config = dict(
    model='contrastive image-text model',
    horizontal_flip=False,
    translate=0.06,
    encoder_mlp_ratio=3,
    encoder_inner_norm=False,
    text_encoder_drop_path=0.05,
    orthogonalizer='polar_express',
    adaptive_grad_clip=0.05,
)
Rows from block 11 of the image encoder of a small contrastive image-text model, named by matrix and row number. Rows with one number belong to one neuron. Each number is 128 + 32 x the weight over its row's rms, rounded and kept within 0 to 255. All counts start at 0. Numbers have three digits each.
Before each neuron's rows are labels from the 100 images, of 14976, where the neuron reaches its highest value: "lies over" is the class under the peak; "top examples" is what is common among them. Only what is clearly more common there than usual is listed. The data: cartoon faces.
# fc1: MLP up (encoder.blocks.11.mlp.fc1.weight, 576x192), inputs 0-191
# fc2: MLP down (encoder.blocks.11.mlp.fc2.weight, 192x576, transposed), outputs 0-191

lies over: backdrop
top examples: winking
fc1.405:141128144131104108113115129126155093127191129103136118149126087025090101117178191119133085147149141068108118135141157132067121118118167073166152103160094070116132133087122090153123113170080079077139090175072111135145101158151099136100076096103102100170078094120114161129117034153148146120180153148127133128184110149145082137099117051138133121124110085149105170164138155224163163153180143083150119104106102154175088135122128182167091156153093150170089108139107120171121133097124162109121129056144110112191135151124149127103158189112114102137136113151130119069180164106156141158
fc2.405:169095126130086121149151129110162164103103142117099155103222082091114142144100158120138095078121198177127157070178100177117139099135129178161148114108089130114144121191154105146173107196143113133134168151174155084197181163068153135126133159172116104143131184134086097104162095062171153139157124139145139133129098085107094150145143051150138144119160113131102178121156081158099123139097133145156101100051119137105104141133098143184123128145116086180096176130096119091155194144099087085153077118143138089137119132146144114153111191139092146143108115067175075105118086100094184123

lies over: hair
top examples: spiky hair; yellow hair
fc1.435:182021180136070138131130121176138156075126140120110157147129142158106204113116095074145152133165183105125131074123142138167128156169140139120069110140128133108107153138116079107123145102108107111191130137118164091146129067183137107161106178147110092207134122171077149170113160091144112123131104173177162168106108158141165130123137126030081124135105081131149084151133166113096135148102094130096135174089110149214107174103151129147069128154110077166063171139144077095141131159146141119196092064148099104119126113121114107152091125135084176125121123144120101159124185113117130133
fc2.435:165094098148145107167156155116075178153093139154147126141128136146080109161117095178199163173088130141081163083083107173143141105166160092081101115071133142123072203165116128140101144123107120092148077183107143111123133146165171127111084128106047190135138185153149088109153149095124191157119109142065131115155088167150096149103088131137148088112148191117099159129148095184129104155174154141140135155124097114142196156159180109136121106181178110138081107125194104197143132143129107097151192123123162117148112135101119141128104202179112096120078174143136095099159150161162122115

lies over: skin
top examples: orange hair; a mohawk; winking
fc1.205:107106143127120150130107115121188094154177106131131127203208140124123121130165126142138137123168080066150154135135136112179133162142117095127135101087114119112159208096187115131068156087098077116146109182118141129139101190152119149043144135148144090079138158157131144136091104140159156132135142163106212149165114118141101117106202149138186148160166084110106109124183087127188169126123134146119111084144178093086179132173110140115171140159163086132096152175119135224176144124133113164134100094092121156119077107122138178124158088119148095115117186143130093070199152098152104127
fc2.205:093141105194098095150136135125075197174094189148110119140077116144152127106106151144120120150155096125089088120093064165134151078153114125130133125101067149102125104143126102162116123201165097153077103097167136109146116114196099175121150133087129127134147162185141108134167162097134138116154122154131054118178116085106115109094148092092128122164063091095196165081187204122077089137057186160174149081062161102114099124129099106182121119131100096156135142084124117122132170122107168087110105083170150127125100143076125159129158132163094113122112106144123125156096169070082084146

lies over: backdrop
top examples: a bun; blue hair; teal hair
fc1.116:133101119160113129189145106058164084089143186095107094139099155148156149143126156101096124139115109128078038088149135146082171168109123146178186148167175152107109185216147077092089196110101130132144116118172116139088115174133123133077104159093095085140121138097160164171122112101114139139183162083145129077148168168109154089170080128139103134086095114117117166099091118132138177142116034092122088116129071127090091167100099136130149121171181163116109139135131143167123166161094121210132120093121140096165085103151095129135129091118079102140188129098112115151162140153106098152
fc2.116:112171134125102124122111120169155161111167073120093093129168079093105128135093132080193140140161175074123117113130118117138146097141149100144100086103083179147208143153080098124107144090128143123087123068145134160068226024171128127110167092084148085097121126154135119136164136110172082139088088142089102130085172113191077184145145110138128118139122143146110096194116132147084147088112104101179099159169138191195097131151183119114102123168124136141164137080092146088100148132119103166111138120141090129171093111169131168137166097118105092104128131078170183141076119090126124121

lies over: backdrop
top examples: winking; yellow hair
fc1.143:111085160135065125117146100136189128142208133134093143132130113146102099106169127172132139127129076109146132136119114141072112128120135144070109106153146185179214112035143158145151131206103106139141151180129074103109089077156118128171103117138134175055051119116085088123105167118150125159175099145114088159101161115131165128144195097117151179174108071149194171171111119123157101102162164118118168092133140144122126148138098100118124139113189134117121104088136138171157132152192184125140109133116122104090073073122110106132133092130176127164172131158080178108090126094190121114
fc2.143:096087122121145113069124141122093101159116155099116182085126182136145142180166141123124104090107158078054151157162058115154104126160125073132096151160150140093159099158085110151157137142117149121141090115101124082173196080071165107124139158090062134090143131109149135068173130151149137150129128144118094126166174085120166108102104115061141158095105153169163152095180142134064081110113077140177157125182083120125124175137171070153068111178087090119120168086091125162126145139115146093204085160112146131213116150173121141116119184117107118096114146107101163109162154080136121138

lies over: hair
top examples: beard; purple face; long hair; expression: smiling
fc1.293:137129131100099150175162088130126154155135108132143126138099133185124174126052207081072107134135100130188123066132129092091194110162140146091092173150109081169110125099067146123139143162148134117144141152094157149118180130135128175162144129143129066092165117188183102149099104130158079147122135149124111118148178076118108122087163075163145139107148161138113116121163193085102086114083173077119106125116083152170163152133139110129140116149157105094154095142129169172130180105198110108044092063185091139183118145181107079105164166186113116115105134116132153140134120179091134173
fc2.293:079173088159173110146177136168098129149121154082112175144154119181143119152158218115134109127147164098106104146122127141076121173141158056171112091171163174155120216148079090131127133138120110088091119100168134062142185117097147111138131104121159093125092153154117126144134093110161169077101146132098088126119140175167127125135118119144077104184147095131109124138102144113114144085119093100150135152210172145124160132116117136145134032165132128143142136223151109110175180115200125127154130116187090151109106138146145134179174145088081106109172154178152142105099083128098183155

lies over: clothes
top examples: green face; neutral
fc1.257:120079150140124203113175111107126109187109104132122150177147141122048106094161153088135117118098086114149128110119104113159105128145069093172111081139098137135153178125161165165118126110169141105109161130106131109179174157151115121181100132098117109150142131106162203151153142053103165094106122032107133160146121136092104152099140109059174150165142116174088118165213150080163109158185054145125093149127121167158138140105116129145054151160147132127137161172106115194110077131097130177055104095162117092119152118135135080164121140121113075104097147134094107165104139178168126096
fc2.257:169095093094095063079133146109112172107109163108151177114115102128097097128182176164181135076129143118113140102100104158093114168072125125170142138118154130097130195059157147137133108080171160113186144116127121130098138126132091138093101111120099082173159095166110128160109101116104122129104175092087122138179200180194169096066122185109134129141145140161042153058132164122141143108146167091109079129098172151119119101122148102148064139130152115173072197106130102170112154159089135132131136201104159145155143096066062161135117159131109140105130117120091131095138149090078170136

lies over: backdrop
top examples: pointed hat
fc1.30:081117127169085124143115112126137119137146108148161124161160135199164138127179125083082099171079091146122119112147160165103119156154150164097128130159114098115090139078144134082126114127137100213098089114084121111132107152169114146060150148162156121120167167110137097097220174162153160144147138148119167141142120149147119131176196145099145166098060162116113137085068105138095102147173163130124109100141176135108179116131110134133154079088147200133070135081044123148131143235098139155110119100106147182100092147116091138122125170175106125151084164177108146074137063095118104148
fc2.30:120162164132084107124091063137123117118117146144094165104113158138126119124167099089117070105153126057163115131140133098115122115114107137101159089185103178109094181105088151114136127099104123118108103096152139147166169137082154137142143074120092114130133104124131121139113067109093169149191124077058132190132197120140094131073101125057151167113114094108105112086111103093168115116163099112155166114093162138102048154138140105138096078112142109091101031142095099132164107203152108092159197126127044104159138089124139148120161170161164161168147079124153146167166079120141097066

lies over: skin
top examples: long hair; sunglasses; smiling
fc1.79:134090111191134179105132161095143134105109166123059177115103119121113119120187148129119133098158116108107086147117166128196092120101164161127127119099110104102085136167122153122140044081121125144174204096077102137110088083133138135133121149096120126118131128140124157141128190197064088196187180179099117120008139108189093155105135149103163133118143187135105074198083124147154102122110102160145128126163185109153154156138135122113124166133139144104144201091115142110148153112129165178095136112124057114130143134127099159105128176117153092077144153142124095127128123118092069178
fc2.79:101136091106127121180096128122165108096146089139172152149141134126135148134085078170148093158084170090194198143170120132139094139117083111183129099088157123102111078128189106158098085133096147157087157126113164121150024192180080092125109127158166127136102109146170128097081174136096068132124124156138148174113153114113086139149116126111164107125114138099151122167181116139078127078175182139132134142117163135169098114102074166158097142066135150122127114144145100157107152105143112148128084102125103123130117142124161172124078098061078084061107119171201093078070139075105111184

lies over: backdrop
top examples: smiling; crown
fc1.203:135139098131099103171129162092156114142124128137097137099076147093137121147172154109085121165091130141157087147146122150102101120108089073127128103077209114129127119140191173100181121127111149153101163082107170141165145134099137125075095088133129121100157117127158071157128077147139095174120114104160176136080173134158139130118140139134162133255144169193179069145086159119122178140123097130117149147150139173177136195126149056177097155151142115094109110117122136159197110133071129127037140159198144134117152115096128095123115120090163109194143099142096105177177107124148124113
fc2.203:080177152146159133089177179116137109119126152106120099128119120135174170114113153181126157166081153135138131162148151139121118175166108128120162144137104095165136146147108172154139117142164113168122102119151161119151086126170093189144119155136141115134105119088072134107173129091138125072119155139120121139104162192061181149150129095147137104159142153181097073130045127118131169083101049079206103102117139142146064160106150160111122103175133161096086173127101116208059167137099139168111113167069198152159182128144064122209146132155127111162108151104110090111108107123122194133

lies over: skin
top examples: spiky hair; teal face; purple hair
fc1.34:144120150154110148159120108132150128112142187116182118139081117065155141102137121135080097160103082113151136057177157053106130146136160148155158082109152099234102081133157150051178152106112092124144159142139096143132104207079125172162173145115173103102130122179179162140107104144142143116131134094108154118221124134087122091113102192111112154151065108145134152163123150144067095116075126109127161139152137115138139129171179144146128148128144148135052163123170064112158185160078116142069110134122148159109112155157120071125160122079151107122118098098142175125147137102177182134
fc2.34:107217152156114115074151105080131171122121137091171045189105169105101082136111132097148112095115086115094071137173105153133145167164081139115105140114123130097115168121143160078146158135112080112114093115174201143128125133109160107129167134120107168197140070109094144094120124163141193089077115138082095144116132153098138120137138173119166089144135094107077152141109145112170140082129193105121134145120144173159122134109130176159121123113084183108166158137201078091109181129164058141105146163179125119156197113147152166080142100140099111139128161156193105117149118147057144081

lies over: clothes
top examples: orange face; laughing
fc1.429:148106124149178164113147128126114149141150136140144095139164132120087087093145070109143120127103146112123123133134182087077137118156169172131156078146101152142113133143158151075134143167138136158126095186078110132151136147136126160170085115187119133136093086152183162075117120112156147143146136064138175115155091087117164114099163117107098117119110161160064116141088126110104158199144103203074056113120091139145112030125135121133137175224125148113143121082072129121138045170120218146116162094103092123133081091119080070067127139068169093154134147107140125160163153139145162135
fc2.429:119069111101140114144126089125079115137128026112133094111154163130145103165103074069161120092126091112143133113171100167127142183081038107163105113130143125109179148138088180148120125126134177122139140121143088164137088127114133150100142132112163134160122099156091047161083142161185165113132148163100178106193106103143135089183161133135135136149185164113060109088153107146080089134142115130175090080135161164182130052151103188114096125127152060076125137089135134169175089114188150156114178096157116093119160115102146171111143098155088089093150096142109113110151140088096140123

lies over: clothes
top examples: teal face; neutral; glasses; expression: angry
fc1.11:185137120167164145133168134124162172088214171174131114115109162159126113064099086130174072112044104175108093120080178129149138148141166110121128041104103088157139093151085113100150136131121130158127142093142124105151162085158099145124049107147190085079138129161142156155190137143127138105139176126104153068165109112110085109133131136162159116122147143153102096111170149108077158144182104129096131136162139164111119085079158079181149147159158131151149122156133174144155129127175218132158129135153085115198117093120109080119091100119078133116157129151146139166111144080179190136
fc2.11:104094152096076124107106129098136080161052123098130109086127120166139111116165117138165144109179179062154112100113113092121161179117107052128126125149112156162105122148103092177093172151149122138159052114150106125143146113070135123108131117123113091157096161129115025127093137126160153096032137117159108087120160140162120127165134163147111158150117124146064154126146179144146128047151089137135104085114133104139125119106083155129078090056189082152124136153153173145127159152125082158083133074162117155112153119155113203118216062142142094137106129154135079105151155132084141119

lies over: clothes
top examples: beard; blue face
fc1.41:131174107143041152080096148154141163209132129091146174123115102144117127092106193071141042173159176084138116126150141175124172054139123080181167111117144131139104152113186100129170131107132120112099138154140136115131158125113123137086163127153136104113130129166126153146155192111156092158123112144158095117108103118104178116171142158166112118145090106063191140140129160143126115140124111114101129134078133132157103156112092151096240110155117156092120099059137096083140110116076094103161079111106155161136102199202141078130094157117079139100140109113161086127121090133056161142
fc2.41:098162120105125155154130105124097106096151092083140185079152114144117162140185129083083130138108127097151183120115155110151140060116171181080123130135139133131175123165181149109127112119091182151153160145110145109066143151105195098149142138098099178088200106157124135102111121062135104073185150141125120142120072088107201126123126092151117162079115140209168145193136097155091083064117186148156140122110169121113122163139126131154187149107134183131128123184117162180149124106130123113168129067132154126146077108137193193071144099120092088114111148138158155130151190174116125097

lies over: hat
top examples: cap; spiky hair
fc1.550:156087142124093124157157146132165140120098130148151132097136181134171126178120121146065111182100095141135103150099111118151106106119127165114079106170194137145133124154149144130165098135126140111164159122112192097168175151130190160108133115114190155103152136133161082146161108135163159100073096108160147122100122169141174135142141126140112081075064097106138086130160157112114199084124142116180100128144137134115078112032116133084156135157095118074084098116101141096173099146112183080159098137092136054084086126170074123096036148111118122080118205149159112191113180166119149167
fc2.550:171094121126105113151123093138124105148108149155164115176160132174121142130098090120111141138141108137189092130150175174175092111152179176140123104125078118113094146110055117168099116081142117104083126166111153124105106082097179100179132144125091101148117166117171080106076090080078101145118110179108111135137093143110050099152115104177147123151111185152109156102112081208103122130083127133142194084087085102078169156122190183145149125153126099153094140089047098125088105172141118141126103124116142123102133125191173120122076118194127126180132133121124092107187102213111083116

lies over: hat
top examples: purple hair; spiky hair; top hat
fc1.305:100125162121165133073081175117104201119137127178129094162066211122117137121112099153173136080119132133145108182162155101160114066100111085137077109149127153138120113144130133093133121108114139127125068145151175129139122198180185142152144125129169081142059164136121096069110213093137121137080141120113139121139118113121162143140170091114118110178185133173180103132039134177173084107111140113105102161104118119169099051074121124120153121108151163096138185114125116117110193122187178113129109163155107118120131140158117130138079165125158141101161184195101124099062143125118137159
fc2.305:132155168168171135164153150095123130157091063123126106048155157112108192132104112125132108116143089139200083181106138158094180167169198075111139177127170119129141106129158124125084134122126144147104112170122158178141180135166088167040177140084090145130147103120142123147122165169071166142098114090114106157072101108077110166118139195100146087117143136072166139139106107096092158153096112084136149122171152120140076084108121103146169136193147135049133154161125113117171117129201116122101148156124081106143103195150146123106153113067115112068121149068129103157141118115101129099

lies over: hair
top examples: beard; green face
fc1.220:127073128140136112122112126077078133159122104127125142146123172102071108111131173163152072157095156170063129134139130098146134074166181135110091078099106105174144163093119115145112121156163122162103138195190127086126215140124081167156121110121146109147139161124118122123126172191136122098099117124053111128152073086116114143146077140127180143019145097130114109117101135077150153102129159182178101116111084084099043071114112101189126162144190120119120126157114151112184135140139094096201086098119158076062123131120096157196094137101131124178127148129129126144130137141160143118
fc2.220:165102185129144221081115123116163129182133131134169125112110008152105146152147098074122109142104144120135164145120173136077148123095079144075100145089152152103162159107188155165153147154111123122137152141109120151149164073142139110097132166085081095155086201119148136070159169121088130101135186156133085064116076172168124101106080174164133159127124125171064128162122161174104118179155185117123163096071099156112135123147139183158135141097150154115136115138145146137131167072121138088143150083166122107138191141133114100206134096179127167133129132145152096187111137110115136119

lies over: backdrop
top examples: top hat
fc1.152:078140156142100083100165104138111220154163089074172089120132126148136085157148137141128133062087101093102110119150109130097063129094130168126134069093109118150199133131122142154149117175127127126173096195132152216116071147138149135121111120134163119091045152177154133130126082144111125145204132165150100167112082090189148161084186172164108191121119107136111151179190154166109126131139163111088146079153139089117142074155153111139156121095174144157111092147124155107230124116124119083101142119137144126114101170149126118118153188155174142141069150116118149130132112102155148111
fc2.152:122140073093167150117117133085124149171145096176131146105112137121173141116177123037094126109112114116155142154167115146130145115126163121125151100153176131110165110123133145117115075114146099107087137066169145053159167140107145130158117177052118080092149098146072164139158082106161167140179105092115122175141124131178152135132116098077176130167074171142126143084151121143133118192149147155166141154127079122075106099088215116146090085145167093126150150100130090061157130118134075130123119129175085136154106160137121145017146135061141162154154124138113111129115075108077177068

lies over: hat; hair
top examples: pink hair; spiky hair; crown
fc1.472:134136102132136083162205165113138129096084170135119162126110156130119127179076123060072141092126143165139126106093184144159085241103062135091086116228132117164174117117138132103142119135133124148128104122140164153167121139091148167128088115109157123069116134126083113151132160118179085127113093128126087052154100104098129087131159136160200104101110186108112130148116090202171146076137159170115146125126084106153087136134134110098135138123114150137129129149101105120132078154139086168125126130141196091111067099159182117102108102151118129113132141182193081073083183142153149116
fc2.472:139102114168149088110158128208116141104166143094122096164154161107125156094166145181124151130115109177114148140189133137166112117116078134139154105110066130170094142115064157155046116149108192162166171086091152150166066132139064138164148134138117118124154092124179169110138130110117155174110164071114119102131161188109100137127130106109059109128158145122100080202137113094084090121104120176144144130105115117085179099133089115091132100120109142168174196097052188099088116139132141166110146130126145130154113143161125138148150088099156079152116145159215146168154142217111131162

lies over: hair; hat
top examples: glasses; top hat; a bun
fc1.109:103116095145148128102151134102124090129108179124139122078118196075087133114164102079123104129169108108086130116103144075175142154150065075184134138140144093179142091145158156169120119108152101114139201091126126080088126157088143151096132133129141134145133120112080163090100095108184131177135140141070151184163164148113122129060151134119184151063134099168174067143140135130089032155138120070126103100083169101100084168093105147130096102123131126089075094124076117165131142119124191112126151081135196069089165138095199134152117094108156114136152114141103143145101161100148090181
fc2.109:135151071131135134062127123162087130110060088190083128070123128101178126167111146071077168160153146133161124092068124065120111103095137097137070104133145145155107101160177116101171127104147135130088103089171174071135148119087095129179061170143107182151158134112141089127124085149134180145108120088102129171158115118151157131150093169106124094129118138092139103130146118155214122153147213189108125090157141156119137161095144145126124134124134154182117111056126179142132101141150166145050124162125217122122110163096105125050100136120109127129171101124176143151113163119092094103

lies over: skin
top examples: sad; cap
fc1.253:172079104145146170041189109171138145110146142155101179151155136126179121115105098140119112155186150141114114092111125131129167117148115155085136063114100156123163143112119136114107152225104179124143136171128104158140119105139121171083142137199102143088139157141176092124178178147183196120100128111109112095072130156096142141160148137090110113136166043149102156184143160150148078158113068097133102129127079138139127115083118125122142056122125110181162122108093120133064119097147098140141142093133174063140083148148066129115074102091161133161175157158098128167169168116106147201
fc2.253:116131161187141083143106131061134163173109205164195113140138154112137104135089157166186097120171133106076113153101143129156192068107152115109078081169098101122190095162133177127115127122121142090089145166094142120144039106184176191106110084100133160111115135113095125088146096106171156130116119100126094039150157208141168100152139140094099150095153120117168142113126149144069165112152114129098172145126117080100151158107135109086082115137129202116080112087117089157102073155132142110167141126085089110174126090134132133121064115125096133149107129132139169087163151143178096130

lies over: clothes
top examples: beard; neutral; grey face; expression: angry
fc1.193:090148147142124142142140122139129100244119145108115177122081145138080148130173133092124091082142161086083149140111133124140124118122145120133088150113154172125167152113203038129134209179149098092147096123170142132152146221128148146165129130139131158183101174105167110091145156056143152108172107100120138205110161115122139125082151111170104123093109088124154090080081147135109155134097154142092147141113133070166137136136127121112171131126116102111154191149069134044085083112119074164084184135154120161082133145124119164112123127188141148129100178168095138081116160176114123139
fc2.193:166130104148110180140155132072098094094112139142137131100130091102136206134126088149156097061133104139063181028106122076135172129178110100131164126131154108125148144101145075128103105163164171155158053137143135110190126126136135129164059116079138115185150138132139158099143121177137124165145119153094177081133085173122107183163107198150169114110158101125114091144142120165134107160124147124085122129077138095128159114139086111163141156090167139122115125131184083099209151145097095102141125115103183130157129143023171082113118099117108114094175131106126135089164149154167177171

lies over: hat
top examples: cap; neutral; top hat
fc1.42:142152089191102122108055185161195107065153098139161134113097125106115118101120159105128151140112182161142095170128131133125152116097147157073144163122217090156140121109141143175147064110068099118146110085088134122137064138082136127157164074139107161102095109083133070070176124172126168115150119161100113127107154111078143136172162194102116099169096135188152135106024143124154133159121152130109118169138181123165133129089096129114145155194167062105110097135106148176176098112162157131130116095137109125130114154096153118116123139122067136143216137180158104144089154110133144116
fc2.42:162158221135107167095123185066155066155112120163090157169123140096149120120113140163108152153105153131129086136113155134118097174143149164067103123060123179168213102190114115126095115141127128150143150127139103149128103164110126120117111164066114114086122187104077172130122113135121147105134155104071124143098137160100157093114100104094136089180143146131141130076129148081165106109111073134140137156160118110178171138127100103152152168130091115090159174155136097064164040151115132142046078068108131159128095169137104170167164117159119156174185153158139139207134138154095137158

lies over: backdrop
top examples: crown
fc1.445:188071103124124059145151114140097162111095086168160087120150114131123159128153122130165046095117132136126117111125163125108123075164159056141192079147172205156073157179094115091079174176125210126121175110145091160155095133123094187164090158116117152130101157152132098125126095189221149175078135142147102189161116150141137117121134138181106096205119149130107155103084119106110144073150144079100141093123129086168095148164103136131139155093118092142161102105094127119139109065151094176151103112108095069163125071135122126112127093109120131107140116158131127104164082115156120116
fc2.445:102151067132142171169135141153118091141164175165145082100198155178094138135160093090123136109116165138106107111106112112114123110124116124153114080149148144131209160071094101140097158104162147093145151106128108152137135120106150083162193131146109177052105110138118072120170146091082114111170107118171153126115053132088105068125177127174172074091135145165141165131151119089101104135109185077152121152149113097099086137060095120155186119125105045111138129173115208090097168061105096139147147125058124133138153110130106124098111062144139144136111073160158116133130143141071169153

lies over: hair
top examples: glasses; surprised
fc1.280:192118104121040102088121158123174049101129144119119177133154131122123111123161149173123090132128136083117128169138190132114181191145154054125030098127138155142106154101184099144152156127100185084114074094125091086067118133137135135099139182131111147094141149078143175109131077124125067175126070167134095141108125096142124099119120091144094158127163117130089101075156133141091137141140108099106148092138121080111156092088117143113096154109105152112115163172140099154115116106138149128120077113100000104136129131117092121136040146114107167107134127111126141047102145104108110133
fc2.280:116117153158073146148106130132115137126141100143098151146171195074175103169187094154165144198127159104179164154136148094158167101086134135158150104098129073148113121143187134128165116112160167088187135112098109116089149148148149126164086119165084134156103096082132118181176072160160138135132119071178153106111115147112088094102108129135129121094106134122122127178198182116055111131139189161145089132148140181069135120151124043105089123169120145146138118106138101116129128087116109145081114136185208125168056152159166136128105178107152129130098179128154143194098078197123119129

lies over: clothes
top examples: beard; green face
fc1.512:125130120105112159152065102174128086145144147149120141083114156148139172120075074126123054147160125141060131157153153161133102131146126097131127110146116109116103160158180120137135097130094166065090145155144160085213126178118154080136126125161102136119158136185109065097139107091104130125188134166214080146158112103107133143179124114137110155112178191099165124115110153109129159113158130101122113156108153078156133143105109120092135126164139120213164086072101112182129215090147118129141109112127116105056160140241161164110129118135100185143170076154117120113154132095112085163
fc2.512:110160104143195145093104107145170200113160114127129173085165144154157173093124138086126070157114105119140126122113123119108135080080171179096087209145185114131117109135175083142080185181117105187144150172127124118095113107122092154101147087161148111155119107124097132102136145092142058128089133149121130112112088119092114150101142144225132102116168157142193129129105156134165152155102181193131116131167160184119078121127136115145206121145124143169127137135088144130138094118173158118133158121071093153134108198136132097196124174128110073067096167130185167083101146105180121149

lies over: backdrop
top examples: crown
fc1.69:094065118188204104150131147165134168113087084161135136131086135107156117123178114112131152127114086173101103139124107077105112081143163071114096091132134177160152142129136136117078189138152118167119129107121125130125154168049133157165122161148167081127141166094121124100088110143193162084100125123082144109148155165064147122111122094155151138165107129094066092158154093088142090129156175132124154104140150022161161054140140128157137123130149105191091145129108067085184112108171106098127076077148045095140176115151099121149117122128190111166132142114140184095157145128083125112
fc2.69:136144119151152114171144103134098128205072072060178088132167118108110063081158084127120096210145084196169143076154207154117165163146105150079122095185186074117123164155140068143088170143153108100158190116134096091122137116105112092127182186119103147140137116137159121096145142155104095132190095099150134088187142141121161132167129175157103074119112077163073143136113131124091108147128138102097092111110142112115159183121087176126148185122070111119152126144085130133168153110153126135160169121167175149187161114129134141125136129111136186107101107137162131146159088110097115166

lies over: hair
top examples: teal face; red hair; brown hair
fc1.299:119140159072165136113142209149135179166130135140063161075135104140059118139135162125185134192140173132160212131117114154172139127103128148087070094123062154132122132075132093103135139121154098182146115097122147166136081182146138144121125123127105099088123136162138171164145137158141092142138134113141078135096132134085190140104113152147062148162140116148110156125078110160122152116110124126091140120073062115126099132120036141127128093059126146095116206167123103139121091123088133192085112121077106078139120115192107131107087171178145142095177193192116114145102149104172122139
fc2.299:151130179073155104083159053137084116125115094141078175157104178213071157144116124169142161122140145174069118065143148131095140122101099074076153159142135147099116168149208156140118136117113150158149081199135143146113131139180125075138166166128129153075093132151195163098084170167139131137119132138144110129082085137153088106088098136064137094105090093158163140108150120147074184107108157090169075122075165107070117081118080093127118120131111195159146153115099143096128088122154125126112127106113126082146092093105132144123151157088120151114095101122142112105131100159147139034

lies over: hair
top examples: beard; purple face
fc1.505:120126085146130119147140189237128135151144065230107149120136135160137102110134151079192098071120124114101132111176123113101211089113135114149096129115150085157100119124112147172185123082141099087121177123080125181129237139091144161128137070119151150123097111138178102106099080132113104171082114111122116121197180124118141176137153134103125104065108170176117168114128145094118131114113109123127145131106113121142120183120123136176118052114110116143156096126102089118185131106160135108149104123106136134145084149190146121083134114149118147053167103048131173118133079120120125141
fc2.505:094203106139128114169163136112133055140140156117098143161123181221119153163173186138121139088102157165100117117122137075101143105128129136087105076113139146159105185083115120156081132152131137128177158094161155114140112129110177160165113148166109182145116108175128175175130091122128101112103183108146108141098122072101129065159172158092078052114146158142145115104120143110156124165068141102070153141134095104089127233154114120150162118151131147086128081169134090143164149089133107166121168176160090033116124136169160116125125162089146095101107170123113167119130142179129156171

lies over: backdrop
top examples: sunglasses; purple face; curly hair
fc1.548:093131127142117131136173212134084133120092201153157113121140038143132135113091159089183061137128108099148138168213138153150165133157150112136153142127142187097124133122115136204112138152132132116107136179143085159101085121125119089091132157102130140095101109167091124163141130081122136143098121120164128133120135157130154114150157130178138077152179097130098162156154086163148150105160111116098160157113175087068136135149120187162190127123172151127139153192156156153094208064141143119133121119113082083104113134148179075193117150215117077057153089131104092100129075132100113121
fc2.548:105173146171099175112111023193151087077177116103101101136140143145136127128136082105102141096097162158128129115079080125185100103099139125098148077126140109138163170152133125107112162147131085146102138111103169145100142133138140140095184145135124136145115221166136092111158125092107115185099085070118141138064132094156107156157074121089129088139080158131089147187191200143076099175138167112145118133115122170081096111118087162137155102084109195109099154116099100154155144071098134134093185165124148121105145093150155115128122070123098151123180159129199135129122072112099179095